python train.py --horizontal_flip=false --num_classes=18 --depths=[4, 7, 4] --kernel_size=3 --learning_rate=0.0037 --shampoo_beta=0.95 --one_sided=true
Rows from block 5 of a small image embedding model, named by matrix and row number. Rows with one number belong to one channel. Each number is 500 + 25 x the weight over its row's rms, rounded and kept within 0 to 999. All counts start at 0. Numbers have three digits each. After the name is the row's rms in percent of the matrix's.
Before each channel's rows are labels from the 100 images, of 14976, where the channel reaches its highest value: "lies over" is the class under the peak. Only what is clearly more common there than usual is listed. The data: rendered dice on a table. In brackets: how many of the 100.
# convs0: expand pointwise conv (model.blocks.5.convs.0.weight, 256x64x1x1), inputs 0-63
# convs1: depthwise 3x3 conv (model.blocks.5.convs.1.weight, 256x1x3x3, trained with AdamW), a 3x3 kernel
# convs2: project pointwise conv (model.blocks.5.convs.2.weight, 64x256x1x1, transposed), outputs 0-63

lies over: die with four on top (100)
convs0.241 110:491447512502449465510530518541509471495531497516497510478457454466514482476511520567489502515515494461477525477511469493497533511503520490513515509494529477516506515504482534536466532460483511
convs1.241 097:485485453455506512483510519
convs2.241 093:535460534482522470512496502490469471503469483554512497490489467500486433536492501530542503526550502479519485514492487478496513511506508513520506513522504483508489524510560505513483516429502524

lies over: die with four on top (60); die with five on top (35)
convs0.113 082:505483482494514511475583498505485501491507514480492490511477501464532544499539472473481487471488502545522487479523480459486489477458500462529506467480503533505521538526549520500515527500465511
convs1.113 088:475470481469515476473478473
convs2.113 098:484482541458465497491532436527486511518479499506475526475500475531494456548514462519523514472518522494495504510511486538523530515537512534517513467522475494525516473487519493459475537495525482

lies over: die with six on top (58); die with three on top (39)
convs0.103 103:504500526555514526449483476476512480484512470459521501468534504500480490499451493509476566504484530545557512541478513524492490497486477519535504500490496500544505495514491494518521532516526498
convs1.103 092:497483479463505484463538481
convs2.103 109:506514524503530538494504458512530504476500526506505491494491513484517453446530507503443460437450516538531490512502494507470515460510526504510500506498530529496502488548490518508483504523548501

lies over: die with two on top (56); die with four on top (41)
convs0.211 101:522482490475502503513505536514517496445497504548512485514481511519499505506465562503494500519506498480505545498491486481513445453539450485477497551519494474477451513515467483490518482460509499
convs1.211 091:523524517546473517517521518
convs2.211 092:455500479537459496479518475527478539533501549532519509466487468461467504494487496507518496528478477542488456493493487505475543510513518489521484471491517520539538518455466513487491522484527506

lies over: die with three on top (87)
convs0.139 105:499508510423497499494502494480490502497491506521503475526516478496496482458478482508461512516479521485517535516477442488545490558474505488468490507534516501504479546479510472470520499460449521
convs1.139 118:477468442503516497504508519
convs2.139 111:525476508487510485506477474516484452469495486528484495547528475524467491530538494524552489502517484486542508498481518528541516489496505514539522540492477473509490508558545507539517531497527511

lies over: die with three on top (46)
convs0.196 093:466510503446530476482446513503495503486489531488515525514492545469473479478481560522518518514506504492462488520497480532542483480530496470520503539526498461499499500497458524515541481492526468
convs1.196 103:475486508465515513468462474
convs2.196 109:540472548484518480531453529460491511546531442508487502481514502492477478453476499539520521481524478472493490493523525548504477507499537514477504514541531516488500476471525510502496486487523496

lies over: die with two on top (50)
convs0.233 103:528495537462434511458488515501496450509503537495543510487492482482525487483467521520489512512476482467491505485523464510519514528489481532506463530521525531464463487465505493472479512460504469
convs1.233 097:529453466517490487520499522
convs2.233 105:522451477483452512476487512529457498498507510481469530497491490483518528525510510447546477516485474503510530480489495510531526482545485466520550502479501528531483489492522486518447524463514516

lies over: die with two on top (95)
convs0.31 102:470504489505516513496535526492491501518524461486526492555483549513543455501455492496482471527480503504531467473529466500529498458504458480512502517483519545496490511468512507534504508463452504
convs1.31 117:480494491470518496449492466
convs2.31 116:533524514493482512493537507496500494533512454472510468527493516546552476563541475503512491507496526504444501489527510503501532466479503504517510467533505536526528516516515521469477534501531482

lies over: die with two on top (91)
convs0.198 105:502483513528489490469504481500518497484495473477559484515488520490499505531542483492501517494495491507481505507575454513517468520474435486559516528475490504511478511524475484463481514463466495
convs1.198 092:483492466496505510543471535
convs2.198 104:469477502501452460507487474487519489500488512497504499512480505421516505510518502494443528511426505539504498502542482516511486500495517484497485520484539547503509453501485526545488502474498487

lies over: die with one on top (100)
convs0.51 104:514529498491504507485542521544525540480478501497498475506523519515464530489472519470502515504490505492501494496462514478508523477475501483492535537500483513513450444497559511447517498542524551
convs1.51 095:513488475474493474453488531
convs2.51 081:478524537525498480478499497530503520499530456462495499544504488530477510452508537468483511499498497532501472524499509520514520465497549501538495509483520493541505485509453516445521467479546478

lies over: die with three on top (89)
convs0.145 093:515537538473436510537507495515445512498516470517525501521494474473500485507501471530483526481498538524476479527541479496498487528505483533538480520507513496470474542484507460489488465530541499
convs1.145 102:544490469514519495457509507
convs2.145 100:495457475466505525510512503528508486535513517490483496569551536481511489547550506492523472520476497473545487528533507506547519463530494478539495495491504476497523512481498487507502476479477524

lies over: die with four on top (53)
convs0.5 099:518471512486513495488502476506518504501498492488517472515578538530527497495525539513530507563491547553468537498495490518496505489474515488461531518546505506462503484499504517496488521467521469
convs1.5 104:458516507508491504530478455
convs2.5 101:526504438484525524485455495509486464518479512546484514495553491495516505502485500512500505500516490529487493483487476533483485529494517562524507504501521498482502522463482554522459524557462502

lies over: die with two on top (99)
convs0.39 104:495503512532498487502481499474530487512496484495536512490518503515496486555545503467483543515444460503510523508561477504521531542491479489466509485508529493504469516519534510447458514477476523
convs1.39 086:519472486488471480539491536
convs2.39 101:523503491484483419499467535488526485515471476515494501488506490430517459534523489513463503515511449520526483496490511499522470519485505494505492504489548483497521494493537533518466514457480487

lies over: die with four on top (61)
convs0.37 090:489530432507492508483486502512499500490505520476486480465478500511470501541447560511504541464497479490506518507485483516509487481528456521484497530504465522483479463472501507502494549442476510
convs1.37 089:507500532498464490546473482
convs2.37 090:474493494535516461535484489516460480529485533530487519556532546441499472499507514516488500472489515517517487533514507506461499518537511497507504517510529537494538476474526551519493503462506517

lies over: die with five on top (72)
convs0.34 097:508519472427537476519493511508500472490523455521539504474494511548522509517529479460494473484476511480491478505533492511489505557468516546484530517518513475529503477500531515507476463522495493
convs1.34 085:500472465518467482539482506
convs2.34 089:490481491482490508520476511478500491507452535546476526466540491483551509461513531461542492491551491466478530472492501482512473483498510483541537539487522497487478549472511497470493492491483498

lies over: die with three on top (87)
convs0.205 097:536518484523505497510481474558542530510492465523516502489520544487451479503531479516508486489515508500488509499502479502509496480503472463500421538511486464524484531527489493489542477529535476
convs1.205 085:529511536466469489496471518
convs2.205 099:479502524470469462529503542503512511497463502503495488532502477456515474550540529517486514514534511493550470514503510482510511481508479485505483516467481512523532547499506485458490523442467538

lies over: die with two on top (72)
convs0.161 085:474570519525489519496578476483567529511495508501519518465500524495481525514502524483525519477504477515537459495478489479501516526508469466509514483481453513483510471467509516499507490518493498
convs1.161 095:552500534493483490529494521
convs2.161 098:512489475482509497502456476515507498525486493493549499513523498465508488514523509531517518490516500526500513552517435474507483475555533488543511498498514480481513505448526563497503529501472541

lies over: die with one on top (89)
convs0.65 088:509501520522550455509492491503493539523478527498502524464519468513489503443525472497503491519541437477460475502509499500492507468495468459496513515505496477446548487526516518494496465497497528
convs1.65 101:523517489516501472463454490
convs2.65 102:507486507495502484514493490516532475480546496473489504557518486498519488525490510461522533497516483478504530492477480497549493500504517487550501505471511427439507494453535471488534474510499477

lies over: die with three on top (98)
convs0.195 095:518496563463480527539513495537493459491527477495502496497527503526498502469508464526482521522490531467450510475463502515497532530488494541464471503521529528490469470503503485449507502521468509
convs1.195 086:510463479511455475515516522
convs2.195 090:527469497477494507551502508466461505506499523502513492531515498488479492507507526514570460526505494510524499527488459485546488456532518483502517529499506527520472563510508485552531483489491526

lies over: die with three on top (63)
convs0.18 096:526530531452473467493478483502495496500494512528537544456480529499489452484485518494472480517487527501495462523484482516512490515533488496504460503490513442494511519498478546540489482434485505
convs1.18 092:522495516515460457507466496
convs2.18 090:492513503518475536517520525505543473503501483473519527501541528465474513503517514493520495541488486495519523466510501440491524490458515479533492558426493497466528482497521523494499520468489503

lies over: die with three on top (86)
convs0.90 106:470490460471525535488537501505548489533478461466503433503521492489506541491476521471519473472472505556546493495497511476508473509511506515526481500511511531492491471504489540484505487522537474
convs1.90 091:516498465482519493461504544
convs2.90 101:476475501520486501482477503536542518525481526499509474502521502489519527489519527531468481544499489497478518499531500495478482484452495469500491497492457528548467496498458483501545492555550546

lies over: die with four on top (89)
convs0.144 097:499520534487493480517504520490480547511518521490534517499493475525495544485508496552483519553516524485526483452496536548504483512524470518535532505556495513488535492485512498463467494455511512
convs1.144 099:468454492467529493482506490
convs2.144 101:476505455493499506476528503496534484471499507551539482539492489567478484483519506539480503544524493519485526491548485552511536510498510504532553519514517517523506517497510508514481510461491521

lies over: die with three on top (91)
convs0.75 095:529490501486490514518480456494487452509509536506548499486500510506470504498500440515470516575464482484514444516505499514523499538465456508530514507502516501500485514496554510506533483516513510
convs1.75 102:469448489507505465516516499
convs2.75 095:559486501463519495516497518477444499485498472534565475487491511492497489473524485497515465488496534453485532481491494475532513463481526518523515527528497516497483550539515475482527485487498531

lies over: die with one on top (100)
convs0.176 094:544507476489462505488497504487506521459454504493451473544526475522482510473509497487518476509504493495483510532446517509521463467536561500487504535511503485496486468460534519493512499516551512
convs1.176 093:474482468473527509461497523
convs2.176 116:514477502504521497456500471467538487505473476492477496515534499527492497489505497526531524522544473488530513534522475545518510469518574527519529539500459480494507486511508506492570504491491504

lies over: die with five on top (90)
convs0.41 093:527493493485506526516481443505471486517506514491502500472519491475518475536513539462496462485488506536479476512518519479496513517508545525487469498443527502527489520469472466516522498573522469
convs1.41 100:500481465477472463486469514
convs2.41 100:510482457520485487514549497474497533533458560507480497486492480488500539489464488511502512479520428535511486497477461485486522512539523498529494498501500527473512484477472493463501489527549508

lies over: die with four on top (55); die with one on top (42)
convs0.199 096:469539504458506485490560508515526496521442496494542496462465477513488525469477514516510520526507490525501516472522502561503528463501507456470530487500486501497492513502485544480480494488544506
convs1.199 092:482491465488535511453485491
convs2.199 091:487504467510492505456546549513516520492524504549512523527521491524546514472487499495477510529507472471505508497533533529534471489516497499457512559543505517515516528518507538502456525497509486

lies over: die with six on top (96)
convs0.57 085:480500469482503503506493496423547486509450521516464515480454473423507511525509524470494531480488500520492499501495481489483445509491505483522487492473508527520492471500478506467470472507506512
convs1.57 104:475465484469484474462501487
convs2.57 103:505484527484502510518487478460518511486493479487532485463491500482482451491457511471483477475458512468531480495481512534499475543541444503493465511474486510498489483492458433452501490505499504

lies over: die with six on top (35); die with five on top (33)
convs0.83 095:475535511493506510427489487525529537498529506486507523481477492505522493477497534539501506513555496519483451534537519566463489514535518507470516476473507526494489488467506496488475482502519485
convs1.83 108:492475472477448484504514519
convs2.83 090:484508483531487502469462494492550496549497545527479477498463495510473542509499469539482513503546475539511524516521462500489544475474508517472511501506503514479477474491515504495483520466447538

lies over: die with three on top (100)
convs0.185 103:540517545545512493504512512504453532519505498553497504491516516481461499524550492480498466501533512484498479533491523505471501459490479479543505467513483513472464493526509449480522464507537505
convs1.185 112:483528461475508501454492514
convs2.185 109:493493509460467533519512507510448475502549522533499519502563516458529538562513465513479463513478505521501511539499508496506518510496518487527515545489516481500527521523526495533524485518504496

lies over: die with four on top (52); die with three on top (29)
convs0.116 107:501460516518457533509481473498542493488489498489487542474464510474522491518465502443501494513454483534507503516457528468480507514524527523501550487485493460517516525545466517489480497495539501
convs1.116 094:557519483501476493497488530
convs2.116 102:518511459509529486427525518542489507494538511505525473519504508480530491489526508503469547525506534516489497509525433494508543500507518462510504515522537478479490514481527549499480485479491524

lies over: die with two on top (59); die with four on top (32)
convs0.115 107:498479546490478531489484497509524491552469477526516472515534474483491516500461485522516559532493476519494529515499500529502475499477496511506477513546557482513500484462492501467546497496556482
convs1.115 098:534513455499492509457500517
convs2.115 101:469479493491470547502479515545466543504452515430499537508480466479494494506509515512512480531492488532515493524468491478489479519530455477526491505480473472499482497491479481547509492479516539

lies over: die with three on top (97)
convs0.239 120:511503512477527481495543493505495449484507488490511552497544478505512491510550476515483534519484479516511442509475522516529535471525534486503474496507492484508468462511448546528479514471518486
convs1.239 113:507498508494489501432520481
convs2.239 093:472467497476534500476562489509463500503524493488489514494485493487499487530516504515464499483467469494501503510523537522546463506516564478487445530506499522450511490472507514531536472498502463

lies over: die with three on top (27)
convs0.61 097:472510495484493467551469477515544497494482520503547487456495472532469501475477529522478478495486493507486488552509495524497525466568465504495487469492506460527487520527500516520515465507525474
convs1.61 088:540476532487463487513477503
convs2.61 101:483504493471457496519499539498503485531491486484492495530465503491539506505550538523519528496500502499511501471476479464486480511491531472547495517461517526472541469494521536455495545457481539

lies over: die with three on top (100)
convs0.35 102:508528459491510515471444508479512505511463521484496505518537463453523464501467549490516440474503540534520495512464517478498500489499517489524500525499479488489460495525496544499506493532488542
convs1.35 098:492472507460469531466503509
convs2.35 107:515497495507530461461465499456465475502515466527496485521499503509511521460530474512484494503448527513496538519514543487520537508514532486452478539492466495519446499507531479473516483494530516

lies over: die with four on top (53)
convs0.106 099:459536538467549490496466508513498469498486522528522534489485529470472491518482551526534517515511492512472508510479461550518458481525484464502507516511485476483493507518453499497541503506520462
convs1.106 099:471505504464514514469463474
convs2.106 111:537463546468524474533456542473469511535539456493488494490490496492478487466461507552533532495517484465488494479509519548509478509498521517478497525543520514491478490474516485505506498492530497

lies over: die with four on top (63); die with six on top (29)
convs0.98 105:522483495461488487495478505520510536483475478493510510559503506524494512480465553534521507477533516538489576515530467501505467457520498464474509494512514488494441508501480500488526521505506476
convs1.98 086:534519501538480496546496489
convs2.98 099:477508465525443522494525472539534502503518509501534555466495499484451495503486532489512502503442514503516465485515477492489550503472491510554462486469533509501500521487467510498508529516522491

lies over: die with two on top (61); die with three on top (36)
convs0.191 110:485499500512500537490545538536529487550496507488496492522491575496488508521531500499532440528500488548505485497506516502447523471494453501515499529518454513494501517499516520509474508496526528
convs1.191 113:532508560488490478497513494
convs2.191 109:490473488462537468515463479547498476527516497488494514495535555517546466520515523487546517523513487475470511537515518473518473492553490513479527494506493478491482552474519537513500507490482517

lies over: die with four on top (43)
convs0.80 110:470489531514446521502534502491505524472520519541525519516476466505467490519534511521513458538508457501516508501541510480488500508497465519509512501527478482542522536489492467446507451534485504
convs1.80 118:483485498496490506478464444
convs2.80 103:514492519506485552472493501510462509488550460459544495483462466465478517490528537511487493514503516525491494483507512471519533507475469526496441504499496494516463510493475471456519530502543516

lies over: die with two on top (34); die with three on top (26)
convs0.190 098:467441514544507483506523516443457518501508473501507531501478509520513514501493439508502479505520509512505514464517524488487489493518499518504492445500516491534513538538524485496455513520441474
convs1.190 099:474471474480511498451519488
convs2.190 105:497473544474477468517497462534510465519510508517499552477472509517502459545541495519519536474524505456508499535527472511515532501494519520511471502528497497534528505515539529489482556506508488

lies over: die with four on top (96)
convs0.82 096:490479481529542476493486501484491503498503464511464528495528528514487489468463500536491511554514523475516560495518486544498502518502469514496463536544493519530504513498471569496523515474476492
convs1.82 102:455491516490518492521476542
convs2.82 111:511495484532506472499494493527538446525492509543510494496509506478545488529542520583530533502516508521511486490535521499507530487488514503523542494495529502503533477504534526491442520489497493

lies over: die with three on top (48); die with five on top (48)
convs0.194 105:488505486493463517468468530488539480531517475471560529501495517538519470490515505521466448468498507513546466519517491482509499538507496536541533523471546491501521484482511498519468504525486503
convs1.194 089:481476507472488478463542488
convs2.194 113:517452492462525528483491536511477484525565485493503519485480520494502484515490531528484475484473538504525513538550493549509501470489515496534492515484492526522532478441482480526477520480479494

lies over: die with four on top (55); die with two on top (33)
convs0.175 093:545502517481498498500484532510508498457472518549540489546466487527521503457477504516513506511491480456465522491483489495506459456503507520482526543540543452474479494476524492505497500524472493
convs1.175 098:531526546520471511517513500
convs2.175 103:464512456529481505493521486493533527525514545491529501474443480443451512474482520498473480509467499524513482498489495501484526506495499475523461439480529514513520523461463524514502521494504505

lies over: die with two on top (64)
convs0.125 105:530460479468516521488476538568542497507455493531490471498491480514476515529476518491487530480468501513513541519498479534559472496521509488505497503521507453487481478475479506516498521493545516
convs1.125 097:527515463496523500458471509
convs2.125 117:501536487511473510495498538537481560495451512454529506506489496501496513481479539502497510549500493492539481502497452493454487507492452475482497508513478490505497497479463478550514462460504532

lies over: die with three on top (94)
convs0.146 095:491494539522490480540471494485461513474518515538587518529476518486488493540504476531517521521495488522464506526490540464487503523515465496513496482520498459500508552494501465509500476523479509
convs1.146 091:501526508461488520493462464
convs2.146 094:497548468483466570562491522511475514501511512517539496492519479493483510527526504499516521518486521503493483507473481477469534518542470494524471528488476472527498543501516478542529504497477531

lies over: die with two on top (58); die with three on top (30)
convs0.123 087:505561479507519488494433499540533517539501502543490494501478517494508495511491546488510547512517484483466556492468501526505513466512494493506498486523471458492495534495457512507492531475534478
convs1.123 105:489491506456515478517526457
convs2.123 100:465488473495508535473498526465506509458501519558487501474515451476489556503498514456485509535487484564492491501487465456483470520505485461499493476503506520510493512492514513533478477461522511

lies over: die with six on top (64); die with five on top (32)
convs0.224 100:492502466483513537438492493494560513509502482514525471491544509478513441512492503457483491492501539521494481492499535470515522497543478554518472513487480500546534498519484489520504492526505474
convs1.224 099:537527488543490514506514532
convs2.224 093:491471497521530507462508442522535479533476525494527507501512472515525458473515521519471492511537509496518516522494463453477520495472522448499490476484525503497496477475550539484503521468483537

lies over: die with one on top (97)
convs0.87 102:522504466441533485555532519510487488491485503527507484528543476490491541490501494493483485499533458469484460473528471495513534486502509476501486538489502521458513483465503508525521442481527501
convs1.87 113:510446507510513495479457504
convs2.87 095:495485500546429504493489455469493491512458513500492521505513468542518521479495514474522483494531504452505488491483441474518502514524490509537481516427499522468521491487513517520501472494481500

lies over: die with two on top (89)
convs0.101 091:473480467511499515491513508496469511485487490460460518525521495456512516527495479511519529490454488549532524546477487484454440523466498531506527460454519507521487493527528523480495489501500505
convs1.101 098:464458479507515478486504465
convs2.101 095:502495543469500487503527473502494529541472495495493508463493482521448447550528466530519519468494510456556504539481483531501500512529505513527483506520474488511527464488529499462501520508519493

lies over: die with four on top (88)
convs0.242 093:481495476514507478494476484498548492485478557518504509491512525477463494455455531518519523503460482502530478557468472505522521475515498463525491506530517456528498495498462514477521513476545509
convs1.242 087:486513522463457511493465510
convs2.242 090:507493523478491461540478547485475528497461501524487496503447520495509536490534560523498501513490520520466436528519531487480469465502497504478515515496521556511487506520469467495479486496496496

lies over: die with three on top (79)
convs0.159 107:509489509526493476496550483523488464478512478469500445526497492538502476466512472490513466461520495503496522483530515557472498516506496470494484462455471505460478502479483463475458485493460486
convs1.159 126:488487490510504505510430497
convs2.159 097:508496490534486514480527502455486489518527487505525453548505478472540519528515519526510460492467498525487495482530491532460511505486506515506477474475500509475493480545462518539486500567524464

lies over: die with three on top (81)
convs0.50 105:512500535504544462503498484511507516512506478490507564516538493536507474468480546498517521495478492506477526519477523516569477459531469477474472510501480519492473504523498505495475522466529459
convs1.50 117:486504443500510494524466483
convs2.50 094:538491472483513503485493456498493487506497510498499517499535522511505491528497518471504458489460537533448456522545479530536526556529487522528463482520530501502458490499517529532517528512504512

lies over: die with three on top (92)
convs0.49 103:507520507494511502532460480543486501490521494544533501491503520481445513546507487515518509526539522492465532507492521505526481504488456440534466519483534478552505510482509465482533481514515492
convs1.49 089:520516520453464507504473487
convs2.49 078:498505501473455522543498560511515513506493485477517478493532469488493470511517494515488522504527528471571499498475521473494514488512454480526477491501476525513532518508504482474493512452460558

lies over: die with three on top (64); die with two on top (36)
convs0.62 095:512502515522509495480484500547498518466492505514496523476527525521438447459512505501482536485533498478482512535494488476475527483512479521503457479513483463426521530501496497545524522479499509
convs1.62 086:491508491475503463457538510
convs2.62 099:477494490509454515501508476492467515487455547562483528536468483465478524507529449481490458517499491552522517520505511466475497510512496507498506506494489529518463501508489502561523470515500503

lies over: die with six on top (100)
convs0.165 097:480511478530516475461479544511566518543507503502466515498495489476490540488484543494521485483567494491510489520513528512503495472514522523470504437488512496489497499467514516533499480446491498
convs1.165 117:455491448512515504510491513
convs2.165 086:518518505471505509464515504452557510518465524495516496499490500534527469497490521519427525524539528515504532523557464528495494514525527512482467500530497445500479505489503508506516514511489479

lies over: die with three on top (46)
convs0.227 095:504519483508498479554470466492466487509462506563521480481517483537498508505504469497530515555550487510445520504483510512463501509511481483519473505526495473499506551468490476526490490543502500
convs1.227 089:488495535487469490524481454
convs2.227 093:493520486488479521576496538472483500500475473544534463516482508495491535513523528531495487503500515494495527467503518452414499525470493476510482508483484509514512513497467510512526501502530527

lies over: die with two on top (77)
convs0.2 090:502513500487491543481480528521534522515482511499542536512528453470476486503474523541500547526525473507486506530505510517492471495488483481483465531540542507472482503445479493463521486505544474
convs1.2 090:534498464512487501461487534
convs2.2 097:470503505506464571481471502553469520473457534447503523512514464461503526510502516473516512543525492503510478518494483492492493495535478458528500515465463471502503497494484494532505495475487529

lies over: die with four on top (100)
convs0.192 090:486530496479495464542513498513485490498506542499453487477475479557514523497492538475495509500539518458478499490528490544495523519524519480510559473540514512508526509516496541499472525470541478
convs1.192 088:478492456475522504467529493
convs2.192 103:479492461512467472475517524512540501501496531558489520483465471485525548449495479563483502531517461531484498477499514517514490462521498504493524538530524496478495520500505537496506512459498505

lies over: die with three on top (26)
convs0.213 098:552492437511543549523535477489506488522487506497481509494499499499486465536536510455497505531475559491537479495499491529524493515488511475500511538532473526484464475515485512502476503488513457
convs1.213 090:468512522482476503545499469
convs2.213 115:539476511468506489522486515494464491500504567544484509488533494502546466517509537513516512514497530527499466488537519541510511513546509497533547503497542535472543507478485510495488524499503466

lies over: die with two on top (96)
convs0.64 095:480529500555482525511542503478547491491441492490508483499478482538487508480489501481542514472466491524527478486499475484497512531523451461518523504462469558479484495481534493501471502480513496
convs1.64 095:543504538490485486528471512
convs2.64 091:500511473479529469507438482480511486528504509500531504532512497453520513497507533538515507489522487519482539554494462482516464488549524482517502484495511449485497497458506549528502510507469532

lies over: die with four on top (100)
convs0.20 091:467511526504516478544511514459469518509518503545510511508447528506513469477491506494495523493529518505526520488547492523487518548558488515530494493501509531464511542469452497474493519513458501
convs1.20 093:500493477502473537462538495
convs2.20 097:499538479476476515514515512495507521507533529528494530489469490495492523480510503520503520445495474465545497514537513517526512474499507523553526476539511521469562519517512484462480544469525482

lies over: die with four on top (85)
convs0.246 108:474514493515511454492482498511517488465484463524470478478514498527512464455459493519436459505492509500481551513470474543525505483487535531477514444509482498525487534522484519502487512484492512
convs1.246 109:437507501493517486512478523
convs2.246 113:536471501475506500474446502480548457532484508499522494509531487506524452477507540533511513526542505487473503494486537510475507459502491482488542470513475489538518533491531509477445511488506504

lies over: die with four on top (100)
convs0.72 090:482499511500496486536487538488479521545487475512485477474458486505501522507475501554502528509531508496517510467504469520450507496515514507544517453525492511489514541533448522467464512486555496
convs1.72 086:477477512483544504482497457
convs2.72 095:495448473486496525496491553494489555493482520547500511516497487522525485449484519541491508550526463495467520502517517515510494502539485504489548507514524513493478526491510520517465491475557515

lies over: die with three on top (45); die with six on top (30)
convs0.201 109:510490474516530494510464512490521532537459514508507499485480495474530452486487525495499468466514493498471518527492527454501495458542524524521486495496474467491524487513473531550453480485526446
convs1.201 103:467517527459513486510508463
convs2.201 084:496470500474527504530473532520504507494503480545509474535526541454506531527501534494516459526505514544506449492500467449509466485529493483503496494499472542512496558464505498515496477477485496

lies over: die with three on top (86)
convs0.219 098:515520509518515483517479480450478450523506512533526513510497502514521489465504443512490479518516525513477511543454490491442501529489515485481532524471491467469492528486534546526483493524465485
convs1.219 103:461521529495501501509465461
convs2.219 100:496521478525529501469476515500498481492483536536534480479528486446507519489535496539454465512500458559494494493484504481424503513524484478502496482506473480509460504491499540531499498510498527

lies over: die with four on top (97)
convs0.214 116:446515522505446473518506528516504465465555500528478506541479489512544476470511481526477511509473518496497506484494496482460539516527507497537493531512518502460522542494475468458504484511507479
convs1.214 109:444496534478500476483508500
convs2.214 091:474505524543489511509513517515493479469493475469550489448505491516493491510490538493469528532540484530521523483504507467454487499507490509522458500506491515483512517507466485494495565469566481

lies over: die with two on top (33)
convs0.111 104:466491475506526565483539525522518551522491490516468470557481534492507486502528502481503472527507508512541479528538457509516502482466500477530524518496492524505487478472492488547524500471490510
convs1.111 109:491511511477500481445483468
convs2.111 103:519493484488506485503542514527460492523501469489465492499492509544535481522520504483492479514482496502447485522497535507527536433502531509499525459556478540529535503495527517492493533518532494